A small image-text matching model, trained from scratch: encoder arch resnet, 12.8 epochs.
Rows from block 5 of the image encoder of a small image-text matching model, named by matrix and row number. Rows with one number belong to one channel. Each number is 128 + 32 x the weight over its row's rms, rounded and kept within 0 to 255. All counts start at 0. After the name is the row's rms in percent of the matrix's.
After each channel's rows are labels from the 100 images, of 14848, where the channel reaches its highest value: "top examples" is what is common among them. Only what is clearly more common there than usual is listed. The data: small renderings of single solids in any pose.
# convs0: first 3x3 conv (encoder.blocks.5.convs.0.weight, 96x96x3x3, each kernel summed), inputs 0-95
# convs1: second 3x3 conv (encoder.blocks.5.convs.1.weight, 96x96x3x3, transposed, each kernel summed), outputs 0-95

convs0.24 138 [163  49 103  87 177 137 100 128 144 105 148 109 154 106 134 138 140 186 121  80  65  96 149  94 174 140 128 111 153 152 148 127 119 132 103 142 104 150 131 119 133 128 163 149 138  97 126 195 103 133 151 111  89   0 106 189 121 129 165 144  71 152 115 125 146 174  65 155 171 147 118 154 124  64 136 173  93  98 138 137 134 137 121 116 112 171 126 124 146 134 140 150 158 125 160 143]
convs1.24 103 [125 154 154  73 156  77 106 175 108 102 214 151 115 115 114 129 143 109 128  82  97 162  97 172  75  98 147 173 152 112 121 139 161 166 156 152  52 102 102 129 124  80 127 176 111 159 142  83 208  81 123 107  71  77 161 140 122 119 107 128 139 131 115 123 125 157 126 144 156 126 156 150 111 136 125 158 137 138 140 162  72 172 142 132 108 156 117 199 187 138  78 126 139 140 155 182]
top examples: grey; white

convs0.69 090 [128 185 159  94 110 179  71 121 134 105 129 132 138  87  90 151  83  83  69  75 116 112 115 123 118 138  80 173 117 144 153 109 133 109 128 140 107 122 115 186 101 130 137  75 136 152  76 127 117 152 124 118 109 168 131 106 119 123 191 106 180 133 187  98 174  81 153 136 113 113  98  76 112 158 136 165 137 156  84 130 130 142  95 120 200  72 129 194 133  82 161 156 167 169 176 161]
convs1.69 099 [165 182 174 127 161 113 141 109 108 161  97 210 184 133 183 114 157 127 160  96 126 142  88 130 158 211 104 111 130  74 155 135 182  96 136 150 151 101 123  66 213 136 133 119 188 149 128 105 161  86 127 102 124  80 104 155 159 163 162 133 129 111  99  93 133 101 131 104 128 115 171 129 127 124 150 145 179 137 191 124 101  72 145 117 150 113 162  79 133 165 112 125 131 123 110  89]
top examples: orange

convs0.18 089 [128 103 151  99  67 114 132 176  99 102  84 135 107 179 109  99 154 138 141  57 132 113 153 140 107 123 175  87 155 112 100  85 133 198 165 108 115 113 119 133 160 132  77  82 129  72 169 157 135 110  95  92 144 102 104 119 196  86  89 111 121  90  87 111 140 114 129 123 103 121  92 140 162 101 112  75 190 155 138 137  96 125 139  86 116  54 116 180 108 140 101 142  85  96  77 173]
convs1.18 100 [155 145 148 206 144 133 130 121 155 150  83  76 123 146 153 219 132 107 131 113 135  85  98 104 170 167 126 103 175  61  90  99 119 134 107 117 102 180 155 129 122 152 194  97 110 146 136 141 118 116 106 108 108  73 122 125 144  93 121 128  89 221 101 122 169 125 140 109 139 147  99 140 219 131 155 145 115 154 140  72 158  96 118 163 135 107  62 131 118 131 147 134  85 164 100 112]
top examples: cube frame

convs0.60 108 [124 118 152 137 138  87 127 140  81 117 171 126 111 100 154 129  87 165 108 128 136 173 140  88 142 143 122 112 183 170 147  98  84 102  97 104 114  83 141 169 158 131  37  95 110 130 102 116 191 112 111 130 118 116  70 102 128 192 189 133 209  95 109 127 144 129 126 135 150 106 158 180  82 148 208 133 123 159 137 136 189 121 110 136 121 130 109 115 101 127 117  58 192 125 102 164]
convs1.60 094 [160 201  90 114 137 125 214 165 156 117 136 112 148 141 114 153 149 159  70 149 106 133 140 127 132 131 182 109  76 170 136 100 131 110  76 107 143 104 117 149 135 163 106 145 106 180 178 153  75 159 130 128 143 114  94 136  89 154  82 158 155 111 107 167 114 156 130 105 113 216 138 143 109 130 175 199 148 101 126 109 184  89 161 184 125 161  69 133 131 149 138  85 147 112 139  82]
top examples: plain; red

convs0.26 095 [ 75  55 161 134 162  79 108 147 140  65  99 186 169 119  84 111 151 142  95 119  90  91 111  83  82 159 156 105 107 116 168 130  98 105 156 145 112  61 155 101 163 132 102 131 150 138  94 100 137 163 203 102  82  77 141 125 163  99  92 121 154 135 106  68 130 130 180 169 106 102 154 141 154 136 111 200 100 123 125 134 160 136 129 120 155 154  90 161 120 126 139 144  88 163  97 172]
convs1.26 092 [182 125  92 130 119 141  84 105 131  98 122 184 117 111 122 153 122  92 134 125 123  80 149 161 150 113 101 224 116  79 117 112 176 168 132 225  71 151 126 122 132 216 148 154 153 136 139 124 120 177 110  78 102 108 158 152 104 131 119 141 115 172 142 127 149 105 170 137 138 190 114 141 116 149 180 119 148 116 145 146 129 128 118 118 138  97  39 105  99 171 126 109  94 137 153  70]
top examples: brown; orange

convs0.85 093 [ 76 131 124 183 194 148  95 128 132 114 105 100 183 106 165  95 105 144  60  93  96 149 111 140 142 102  94 164 152  99 105 101  91 154 149 138 164 126 103 127 151 163 187 112 154 102 102 127 145 135 130  90 164 126 149 169 123 139 144 127 145  96  85 220 207 122 156 116 117 144 158 126 108 125  77 128 203 121 137 107  99  89 139 125 137 135 183 130  88 153 141 182 167  72 130  82]
convs1.85 108 [134  67 130 106 107 195 111 111 130 102  62 112 138 132 129  78 112 129 141  97  60 137 119 111 106  86 151 148 108 156 140 119 121 108 127 112 162 129 134 172 121  82 149  85  93 105 109  78 103 182 172 119 150 131 111 119 156 168 116 145 133 185 120 105 189 160 108 151 183 121  52 115 126 130 156 162  87 124 184 129 120 157 134  96 224 152 132 146 165 138 112  65 141 110 157 181]
top examples: yellow

convs0.43 097 [110 134 126 112  66 187 162 104 120  98 106  61  97 113 150 131  63  95 150 160 136 138 143 117  81 129  93 139 112  65  98 113 119  63 194 164 102 155 125 106 190  87  62 160  92 114 126 102 108 133 166  86 100 110 138 126 108 103 158 134 104 113  91 159 124 131 119 126 122  77 113  76 162 149 134 120 130 162 118  75 187 110 105  98 117  88 213  99  92  98 137 142 122 133 152 117]
convs1.43 124 [171 136 106 158 133  94 133  91 127 152  80 112 112 191 138 134 129 103 117 186 132 138  96 133 121 134 154  80  96 108  89 137 163  54 120 118 103  97  92  53  70 122  39 100 159  88  85  99 101 133 111 115 164 113  96  81 136 119 169 144 170 163 136 109 117  45 149 125 134 117 119 105 169 155 123 142 123 172  85 116  94 120  78 131 114 128 106  74 173 164 138 113 142  84 107  98]
top examples: black

convs0.58 107 [171 102 134 116  90 168 103 103 111 117 130 127 141  71 107  93  78 142 131 113  89 138  91 158 150 160 159 113  52  86 132  94  98 123 204 100 126 118 150 116 121 200 101  97 127 113 119 104 114 122 113 150 113 115 188  40 137 156 127  92 130 184 139 107 108 138 157  86  71  85  94 117 125 115  68 102 143 141 108 118  89 121 114 136  85  78 139  96 150 105  62 159  82  94  97 129]
convs1.58 120 [112 111 119  62 122 194 155 143 138 122 143  88 142 148 118 131  81  91 178 158  87 109 125 128 129 118 150 125 136 125 148  99 111 167 130 112 121 151 120 158  89 128 167 127 148 135 162  97 115 150 153 143  60 137  93 129 166 120 178 192 135 180 140 173 128 110 127 160 165 158 164 110  78 162 136 155  88 155  88  34 113  97 135 113 167 138  52  82 153 170 136 132  84 180 145  65]
top examples: teal

convs0.33 078 [115 137 140  98 137 131 136 144 120 110 124  95 104  90 189  79  95 136 143 132 150 131  89  87 147  88 142 193 198 148 132  75 110 120 167 109 119  60 202 102 112 120 133  81  97 175 104 150 109 137 177 112 100 107  86 143  87 121 118  63 169 115  94  74 148 142 160 119 135  61  98 153 125  96 135 108 136 179 114 151 106 170 120 111 106 138 154 122 116 148 214  97  97 138 168 161]
convs1.33 093 [167 142  94 164  72  88 115 111 131 117 138 127 138 171 124  83 155 220 153 114 126 122 111 149 155 111  89 120 122  87 118 124 124 143 139  70  57 139 162 129 231 183  72 150 110 131 134 121 125 115 189 132  93 102 137 102 157 161 169  76 136  93 126 171 128 116 111 133  75 112 145 110 110 140 114 119 106 151 107 144 136 133 133 124 111 131 162 210 126 167 126 127 119 195 169  72]
top examples: purple

convs0.21 094 [ 89  83 109  71 110 146 114 134 102 139 126 147 113 120 130 173  77 138 178 139 135 144 133 154 123 152  93 114 118  99 105 101 133 131 114 124 100 108 122  74 146 160 142 129 157 119 150 120 105  28 132 147 126 152 209 102 106 132 117 139 203 161 189 130 168 132  80 105 115 143 138 137 126 100 143 167  51 106 124 136  85 128 123  95 128  59  85 166 171 116  99 157  65 137 103  54]
convs1.21 116 [ 75 132 133  92 141 128 123 102 111 162 134 134 152 121 150 113 159 120 177 158 185 158 178 116 138 151 133 144 122 106  70  95 153  87  76 105 107 137 135  23 112 120 143 125 114 127 124  96 102 136 184  97 137 112 118  94 194  91 161 184  70 110 143  99  84 106 144 192 125 115  72 115 175 113 131 119 142 184 105 107 120  52 104 126 110 106 166  80 116 111  73 121 111 143 123 162]
top examples: red

convs0.70 091 [153 101 175  90 170 150 108  97 131 155 160  88  22 110 110 149 127 129 136 149 136  98 102 159  93 125  43 140 159 100 148 139 118 103 135 151 130 147 118 145 139 114 100  87 133 123  77 163 193 142 108 119  79 130 101  57 120 109 135 168 189  79  62 113 123 146 142 108 104  77 116 101 132 142 152 122 144  84 131 171 102 179 112 198 164 114 131 155 111 144 124 122  93 156  86 106]
convs1.70 138 [120 168 157 156 133  92 115 124 135 104  93 117 123 146 192 136 132 127 163  93 108 145 163  70 176 168 123 140 133 105 157 142 155 171 133 115 153 133 105 113 230 117 210 111 116 155 138 185 135 144 150 131 109 107 117 143 105 129  97  80 136 147  88 122  93 115 171 151 148 101 110 193 220 146 108  80 209 149  87 155 162 107 121  84 121  99 118 102 147  93  99 116 159 127 156 121]
top examples: jack

convs0.56 083 [145 130 138 149 168 170 119 151 155 100 157 131 124 170 119 134 134 113 133 213 143 126 109  88 134 182 130 120 134 137  84 132 112  63 123  62 123 120 133 126 149 104 110  96 151 188 107 106 103 162  78  61  88 114  95 135 165 124 179  79 149  95 128  86  90  82  93  76  99 138  81 144 113 125 165  87 133 161 137 204 156 182 161 153 190 172 122 119 123 149 111 124 155 142 159  88]
convs1.56 107 [122 146 139  84 145  89 132 124 140 142  83 137  85 154  87 131 149  92 104 141  95 121 161  87 138 152 152  97 109 148 194 194 130 140  97  97  95 128 107  98 192 138  71 138 175 148  99 176 110 117  86 119 118 143 137 126 123 186 115 115 149  91 162 101  91 147  88 110 102  90 100 115 192 141 185 139 138  86 132  76 198  79 154 120 167  97  72 160 128 166 190 114  98 127  89 134]
top examples: green

convs0.9 083 [176 169 181 113 125 183 135 168 116 130 130 126 178 115 187 217  72  84 115 174  87 146 220 164  95  61  75 105 105 147 137 108 146 132 134 138  95 120  72  97 118 153  80 122 127 148 105 109 118 119 128 143 122 164  50 156 153 109 104  88 105 143 159  77 125 123 141 145 103 118 119 108 111 124 153 167 126 113 135 170 106 124 140  94 104  91 161 102 124  94 108 150 104 150  91 108]
convs1.9 099 [122 128 191 108 144  48 103 172 100 121 156 122 143 152 145 213 118 104 116  73  74  61 133 136 147 170 132  92  96 113 108 120 126 117 112 136 110 115 110 137 163 166 121 164  72  55 121 181 121 152 152 132 100 124 145 120 150 163 170  99  85  74  93  70 136 118 121 116  84 107 136  97  81 168 158 164  83 128 103 137 134  54 123 131  96 161 138 139 169 144 173 117 149 110 133 107]
top examples: white; grey

convs0.55 097 [118 177 122 131 123  97  84 100 104 127 138 115 162 135  97 148  82 149  87  47 113  76 110 123 162 133 157 152 140 134 176 104 178  99 130 126 108 147 156 101 149  51 145 130  94 101 111 139 133  78 102  60  74  96 102  78 122 125 110 130 188 118 113 101 101  58 111 123 169  88  73 120 106 111  84 131 117 154 113 127  76  80 102 113 102 159 166 105  93 100 108 173 188 126 134  97]
convs1.55 101 [134 176 108 173 112 129 160 142  89 107 141 168 137 136 120 130 133 177  90  90 121 142 103  79 141 112 126 148 133 142  99  85 139 109  91 113 139 137 146  93  51 128 173 152 176 152 148 135 145 129 109 127 111  82 101 133 140 151 196  97 172  54 103 142  99 127 122  52  71 106 127 204  85 119 128 136 140 200 120  88  92  97 134 119 134 108 109  40 140  87 144 154  84 157 137 130]
top examples: metallic; sphere

convs0.36 090 [169  89 100 173 114 132 170 121 130  83 101 140 181 112 139 126 110  91 137  64 107 128 206 159 112 101  87 107 122 146 116 136 139 131 140  73  93 120 107 103 131  85 157 128 151 104 209 132 101 102  99 115  96 116 172  98 125 117  92 172 166 165 174  98 143 163 120 153 101 125 194 130 109 141 108  87 159 103  92 122 105 122 190 133  29 103 130  78 153 126 117  83 154 108 112  90]
convs1.36 110 [122 194 148 127 151 135 134 125  70  67 120  97  89 132 153 123  66 123 135 122 137 141 148  86 152 122 106 122 145 141 137  95 146 125  72 138 109 138 140 196  82  91 160  96 100 123  92 121  99 117 190  39  86 117  86 127 125 157 155 127 118 111 150 128  81 119 182 161 127  83 142 164  90 153 169 110 138 188 150  70 175  91 120 116 118 128  67  96 100 140 131  73 169 127  80 120]
top examples: pink

convs0.42 076 [ 95  34 129 101  99 101  79 199 116 145 128 140  70 124 113 147  94 110 130 116 101 124 121 142 115 111 125 126 173  94 110 126 118 101 130 123  60 198 134 145 112 164 150  54 119 171 173 112 109 130 121 115 138  78  85 124 145 136 134  77 157 193 137  51 135  90 120 124 128 116 158  80 186 117 192 122 106 123 113 125 101  97 115 124 162 161 158 135  93 187 154 113 134  94 104 112]
convs1.42 092 [146 127 141 101 147 114  79 117 168 133  73 104 159 134 109 151 144 145 201 131  77 109 119  86 113 171 142 156  95 101 141  77 117 110  89 142  81 128 172  91 212 191 122 105 145 121 108 136 146 100 151  89  77 140 105 166 117 168 124  98 163 105 114 129 126 149 126 113  68 207 158 155 146 139 177 147 101 129  83 162 135 111 163 126 100 116 126 157 139 190 168 108 156 192 162  92]
top examples: pink

convs0.53 091 [126 168 104  82 102 115 122 132 118 153 127  86 181 179 151 138  87 114 117  58 144 138 106 217 156  96 155 105 157 154  87 193 130  73 101 123 140 103 109 154 142  63 144 125 111  93 131 135 154 119 149 109 124 140 117 136 135 100 147 198 130 120 144 108 128  99 108 147  99 167 120 162 107 103 134 183  84 211 132 130 190 135 126 143 181  73  78 149 178 169 110 125 165 109 102 134]
convs1.53 095 [ 99 172 138 205  98  82 176 119 165 160 145 146 146 117 122 111 126 156 122 105 113 130 126 115 112 101  93  61 120 152  94 118 138 145 120 118 137 109 155  39 151  86 110  78 132 107 134  94 182 123  96 151 189  48 141 113 168 136  94 108 115 124 118 168  47 103 157 128 138 164  77  78 150 124 148 113  73  70 125  92  99  99 106 130 169 150 129 133 132  83 100 137  83 153 113 136]
top examples: white

convs0.0 094 [108 151 117 144 176 179 157 160 158  83 167 136 129 147 105 105 112  94 176 134 147 152  91 119  82 184 118 102 150 137 171 131 100 124 124 160  30 175  75 113 155  67 101 105 118 155 113  95 103 124 106  82 141 103 126  84 112 142 135  92 134 184 148 140 135 121 156  83 171  94 179 136 107  51 154 168 128 157  93  95 149 136  99 123 149 143 119 128 108 156 158 213 142 117  90 115]
convs1.0 087 [111 166 128 115 139 144 113 145 135 103  83 162 113 159 157  89 179 105 122 151 192 161 144 120  96 136 129  98 122 148 110 114  72 166 141 149   9 170  85 123 164 147 144 118 106 143 115 179 165 133 157  88 175 152  81 178 126 116  92 156 121 155  86 127 154 183 123 125 150 102  98 159 174 111 116 184 116 172 162 126  84 121 148 177 146 145 132  89 190  66 108 133 146 135 127 146]
top examples: red; brown

convs0.64 099 [189 127 128 135  73 155 134 162 147  80  29  98 137 115 138 114 159 169  73 115 118 119 160 114 138 194 109  86 157 130  81  91  81 175 115 152 134 108 146 126 143 137  83  54  80  72  86 128 121 109  99 102  90 151 147 123  73  93 145 144 129 139 112 174  94 136 124 159 106  71  94 150 102 117 146  96 124 115 132 115 153 121  85 146 121 105 172 167 159 129 106 201 126 134  99 143]
convs1.64 115 [ 81  84  85 220 109 162 129 127 146 112 106 133 163 171 152 103 144  71 150 129 115 135 152  92 108  87 133 135 129 134 166 109 134 128 178 121 152 136 129 168  92 117 147 126 148 146  83  98  65 119 107 114  84  87 132  94 124  59 109 140 120 144 102  73 139 121  71  89 137 159 143 135 132 161  84 119 136  66 105 111  92 202 172 133 194  89 172 145 167  79 130 122  89 167 111 126]
top examples: black

convs0.51 104 [114 136 128 147 112 107 175 191 118 108 124  74 127 145 135 142 128 143 185 104 135  71 178 127 150 148 183 173 123 158  79  87 138 173 118 104  98 148 114  77 113 218  93  73 105 103 118  55 122 117 114 123  76 109 167 159  97 138  90 164  99 129 114 124 165 125 157 157 172  65  96  88 161 138 126  87 148 129 119 158 110 157  92 152 134 106 152 114 130 136  46 123 131 122  84 139]
convs1.51 114 [ 84 143 109 219 144 157 120 136 137  66 115  86 125 161 117  97  83  83 141  95 132 181 190 136 121 128 108 107 113 101 126  73  63 156 100 125 142 106 151 148 169 156 169 112 157 122  70 133  95  95 127  87  91 129 147  65 130 146 117 117 193 164 116 175 148  76 108 124 134 148  99 162 189 180 123 145 135 106 121  86 117 104 117 111 179  89 133 141 128 178 157 155 157 146  93 149]
top examples: chain link

convs0.79 080 [134  43 164 105 149 113  97  96 165 120 143 137 155 106 105 106 123 171  84 125 174 125 131 131  94  81  97 149  92 161  95 170 120 133 141 163 113 198 168 147 108 132 137 104 138 179 114 151 144 120 167  96 176 123  52 119  92  97 129 153 114 111 132  86 156  71 117 129 130  70 148 192 126 111 180  91 108 129  90 132 156 168 191 138 134 147 117  61 123 105  92 167 181 114  96 114]
convs1.79 081 [129 167  48  94 106 133 120 115 127 107 119 149 130 114 173 169 151 172 102 121 109  95 131 113 126 103 156 133 171 103 116 142 130 116 152 121 106 132 178 135 143 153 126 157  89 127 123  69 112 128 119 121 107 173 100 148  75 135  98 149 100  73 142 137 186 145  99  68 122 192 181 114 107  68 128 134 140 155  11 195 131 170  95 168  97 137  80 116 127 145  99 134 133 151 181 155]
top examples: orange

convs0.7 093 [106  82 189  92 171 101 101 131 161  89  79  75 146 108 150 150  79 109 112 179 129 138  96 104 166  71 152 176 207 149 128  86 123 125 120  99 141 102 118 150 154 118 114 114 127 159 152  96 161  67 154  66 183 113  85 139 143 137  90 101 140 132 129  63 122  90 149  77 120 130 128 139 142 162 123 182 142  94 122 143  74 120 126  98 135 143 108  77 160 158 186 142 165 105 166 150]
convs1.7 095 [124 113 177 138 175 142 133 102 115  89  98 138 110 165 121 172 164 135 107 166  87 137 135 114 147  98 104 160 105 149 164 180 121 139 103 181 101 153 145  47 184 143 113 118 118  99 108 133 108 155 138 122  93 154 136 147 175 209 192 143 144 150 166 122 166 145 120 175 139 206  97 144 121 100 128 130 102 119  89 103 186 131 102 128 162 152 115 185 127 178 198 143 108 172 151  78]
top examples: pink

convs0.76 110 [133 138  93  89  91 113 140 105 110 163 140  96 124  78 121 106 178  77 117 104 115 149 142  99  59 154  99 166 151 153  95 118 139  60  51 149 110  68 172  92 104 132 115 123  94 100 164 108 117  85 105 183  84  99 137 144  70 135 183 144 122  98 136 149  81 100 105 127 177 134 143 129 109 136 113 206 145 164 139 153 102 114 107 122 171 132 134 130 119 155 114 153 202 189 145 153]
convs1.76 111 [184 178 189 104 154 126 132 141 154  97 123 205 146 131 106  76 105 217 125 124 156 122 162 131 144 108 132 110  91  79 183 142  84  62  70 137 101 144 131 120  83 117 155 113 138  97 149 126 170 140 152 137 154 134 133 141 154 187 180 135 113 114 116 133  77 158 169  81 122 117 162 230 137 171 119 149 118 133 132 126 176 130 115 148 125 156 131  96 139 144  95 119 125 157  80 150]
top examples: brown

convs0.44 091 [137 165  78 132 168 152 132 108 184 154 103  79 155 161 137 122  94 113 168 154 121 104 114  94 106 103 149 189 164 107 145 106 187 115 152  90 111 104  73 128 131 128 125 159 144  65 118 102 135 166 145 158 146 169 122  88 148 146 143 137 174 161  91 148 137  74 136 153  72  90 136 139  95 136 134 124 103 139 151 192 133 104 138 142 168 197 137  76 181 117 145 181 155 133  28 118]
convs1.44 091 [112 143 160  96 145  91  85 214 192 140 117 175 118  95 160  70 123 126 100 159 147 145 146  96 118 151 107 145  87 100 104 151 142 134 134 146 151 131 149 115 127  98 143 111 125 135  88  80 164 122  89 155 159 179 136 170 126 133  65 127 147 154 111 115 162 152 105 168 154 138 131  92  85 122 137 174 182 113 123  96 164  95 100  83 119 147  92 199  80 204 163 134 103  70 116 181]
top examples: teal

convs0.40 094 [135 198 138 129 140 143 129  90 124  96 176  83 147 136 175 107 112 103 141 112 174 138 117 145  99 108 119 157 128 101  73  79 172  94  81 132 117 156 126 100 123 160 111 118  94 101 191 122 103  91 151  97 116 127 166  85 107  99 108  74  76 123 108  58  78 143 110 114 182  90  67 156 114 123 185  64 112  77 144 105 100 118 123 128 102 136 167 155 110  56 133  98 129 102 133 177]
convs1.40 098 [156 171  95 107 110 154 195 151 116 139 196 126 186 151 160 116 129 150 131 155 143 169 117 157 121 145 185  59 137 126  95  82 165 132 146 135 114 144 207 130  93 146 119 101 145 153 141 158 121 110 143 132 114 113 167 147 120 149  38 120 148 143 138 173 105  77 138 119 198 104 157 114  86 144 119  76 129 126 135 138 117 154 142 130  95 103 117 132  68  93 175 147  33 167 132 116]
top examples: orange

convs0.13 096 [ 90 135 185 146 125 115 146 151 115  91 126 171  65 136 167  84  86 179 127 120 135 132 128 101  72 104  81  66 184 158  92 123 130 107 134 119 130 153 158 174 136 148  92 157 194 158 108 149 120 129  96  99 120 161  79 179 148 208 145 127 135 123 125 128 138 152 171 155 139 137 150 110  98 102 119 130 215 159 116 109 110 112 143 131 100 194  89 193 119  64 109 117 116 100 148 127]
convs1.13 088 [118  85 102 128 132 129 111 105 156 155 100 117  96 132 119  73 134 133 107 152 133 128 182  87 186 124 153 113 158  88  99  91 170 109 131 157  99  56 116 157 133 129 173 113 158  98  98 125  77 139 118 136 122 138 118 150 155 146  69 143 152 107  94 136  74 128 111 153 112 182  55 103 127 121 149 165 110 170 181  83 155 127 113  63 132 161  81  97 129 111  32 103 120 134 212 119]
top examples: blue

convs0.30 116 [ 91 137 132 146 172 109 141 127 158 125 103 131 120  91 128 186 112  67 241 131 116 117  77 157 115 113  88 137 128 109  94 130 156  86 190  90 133 121 119 153 155 103 161 198 160  55 108 124 125 130 173 157 111 179 124 152 123  97 141 106 136 179 128 137 164 112  93 101 159 136 106  79 141  75 118 135  99 201 105 108 127 188 154 148 172 135  85 174 142 123 119 157 112 115 120 119]
convs1.30 107 [132 110  91 147 138 127 104  56  98 129 177 157  80 147 176 118 169 166 109 132 111 100 127 150 120 136 154 164 130 109 192 100 181  72 124 111 167 119 171  56 143 109  78 120  99 154 118  86  97 111 154 133 199 149  94 145 114 176 134 114 122 125 133 110 144  94  97 163 109 104  46 130 107 138 114 140 113 150 146 146 130  53 107 138  93  58 123 118 124 154 124  79  81 108  74 158]
top examples: green

convs0.88 072 [154 143  96 134 110  99  98 158  95 134 126 153  54 143  99  89 165 139 138 125 122 134 161  95 100 140 144 108 172 147 100 153 120 109 107  81 153 137 109 103  96 160 129 165 140 164  67 165 119 151 127 119 111 124 113 124 170 128  64 107 148 117 112 198 133 120  81 150 161 129 105 146  86  50 111 114 131 114  83  62 118 121 151 164 163  87 103  91 161  94 114 217  92 158 208  98]
convs1.88 110 [131 134 167 114 103  92 111 156 131 121  72  95  95 145 158 109 127 116 106 118 117 152 146 153 128  69 102  63 135 142 173 151 114 152  69 132 169 132  99 105 168  87 206 132 190 124 159 131  99 106  93 136 130 128  80 109 107 168 162 165 106  35 129 122 178 179 115 169  93 150 190 134 161 157 108 145 169 215 144 150 146 128 123 146 165 108  96 158 113 103 159 121 102 110 140 144]
top examples: purple

convs0.16 107 [ 90 142 103 114 109 121 164 123  83 191  72 100 126 134  89 118 158 161 142  75 140 123 143 113 106 146 133  36 147 127 109 126 147 180 114  81 117 130 154  95 113  73 133 123 102 115 110  78 127 108  37 103 150  75 174 104  79 129 150 104 170 132 171  97 141 165 151 185 105 134 117  64 117 168  78 155 176 128 126 158 116 119 131 150 105 167  88 146 108 130  88  85 120 137  98  91]
convs1.16 093 [101 176 123 115 161 117 139  94 119 200  72  61 111 138  80  72 141 173 114 115 122 150 145 130 132 131 126  47 132 119 100  55  75 114  99 100 109 133 126 123 125 126 133 128  90 115 127 162 155 139 104 128 187 140  66 168 159 108 144 158 157  88  94 102 114 140  80 171 130 128 153 114 130 114 152 191 154 201 181 159 133 184  92 130 119 183 131  87 132 104 131 117 142 138  99  88]
top examples: purple

convs0.2 106 [117  92 106 101  55 111 119 131 133 121 150 153 150 114 134  76 152 113 115 157 154 137 125 155  71   8 113 124  85  55  69 136 178 165 149 115 133 139 132 144 170 127 114 176 166 172 154 145  88 121  95 130 124 103 145 138 127  89  81  79 138 122 112 182 108  99 123 114  84 109 102 151  85 149 168 122  81  98 102 199 157 151 124 127 136 133  89 129 147 149 117 108 113  93 118  71]
convs1.2 095 [148 144  87  72 184 181  94  77 136 163 127 142 160 128 131  70  99 106 180 134 149  98 117 102 126  46 158 129  77 123  68 145  92 157 163 135 170 109 177 119 165  87 131  89 129 156  77 118  99 151 125 128 126 178 125  92 118 135 125 143 107 167 132 138  93 112 130  79 195 147 103 174  98 124 170 129 144 124 107 173  82  91 109  97 136 110 173 151 150 126 144 168 190  81 121 142]
top examples: orange; chain link; teal

convs0.20 125 [130 159 149 123 142 178 119 170 133  99 127  89 101 114 166 205 124 129  87  85 158 101 180 144 192  96  77 132  85 128 150 143 108 160 159  82 111 105 125 160 115 203  91 139 154 123 108 207 103 147 158 145 117 157  75  85 151 141  71 141 143 146 115 152 138 166 155 133 156 124 146 233 133 133 110 104 144  85 112 137 105 135 139 154 125 184 107 135 140 139  84  78 137  93 128 142]
convs1.20 102 [107 117 198 159  83 132 155 116 142 128 150 131 127 131 150 166 146 168 109 123 117 120  68 153  54 141 116 106 156  99 171 114 226 154 142 163 104 170 160 120 161 168 157 136 118 135 134  98  77 134 122 150 122 113 159 152  77  88 122 100 123 115 108 126 156  86 129  95  95  67  88  63  52 130 110 146  81 114 111 158 147 146 111 106  76 147  94 157 148 141 102  93 160  99  70  99]
top examples: black; grey

convs0.83 104 [142 141 116 113 131  72 123 136 115 142  80  89 114 129  79 154 151 111  67  68 141  85  49 130  96 135 124 150 153 162 159 148 135 173 142  78 168 165 111 117 122  52 155  97  98 141 144  81 109 104 116 148 118  91 131 120 131 155 164 103 109 130  86 143 164 124 167  93 187 130  61 125 169 102 116  96 179 162 170 156 120 135 145 160 128  93  92 164  49 160 115 132 151 101 146  79]
convs1.83 092 [110 171 105 136 136 151 146 156  99 194  53 122 110 153 159  51  99 161 156 165 118 150  73 134 134 172 173 166 186 108 168 161  91 104 146 110 123 129  86  75 146 157 114 138 119 134 125 125 123 132 169 120 134 202 121 111  86  75 113 181 155 158 120 147 119 121 101 138 138  63  73 115 129 182  69 149 125 136 156 150 124 204 122 120 174 152 127 139  89 107  96 117 100 144 134 137]
top examples: purple; blue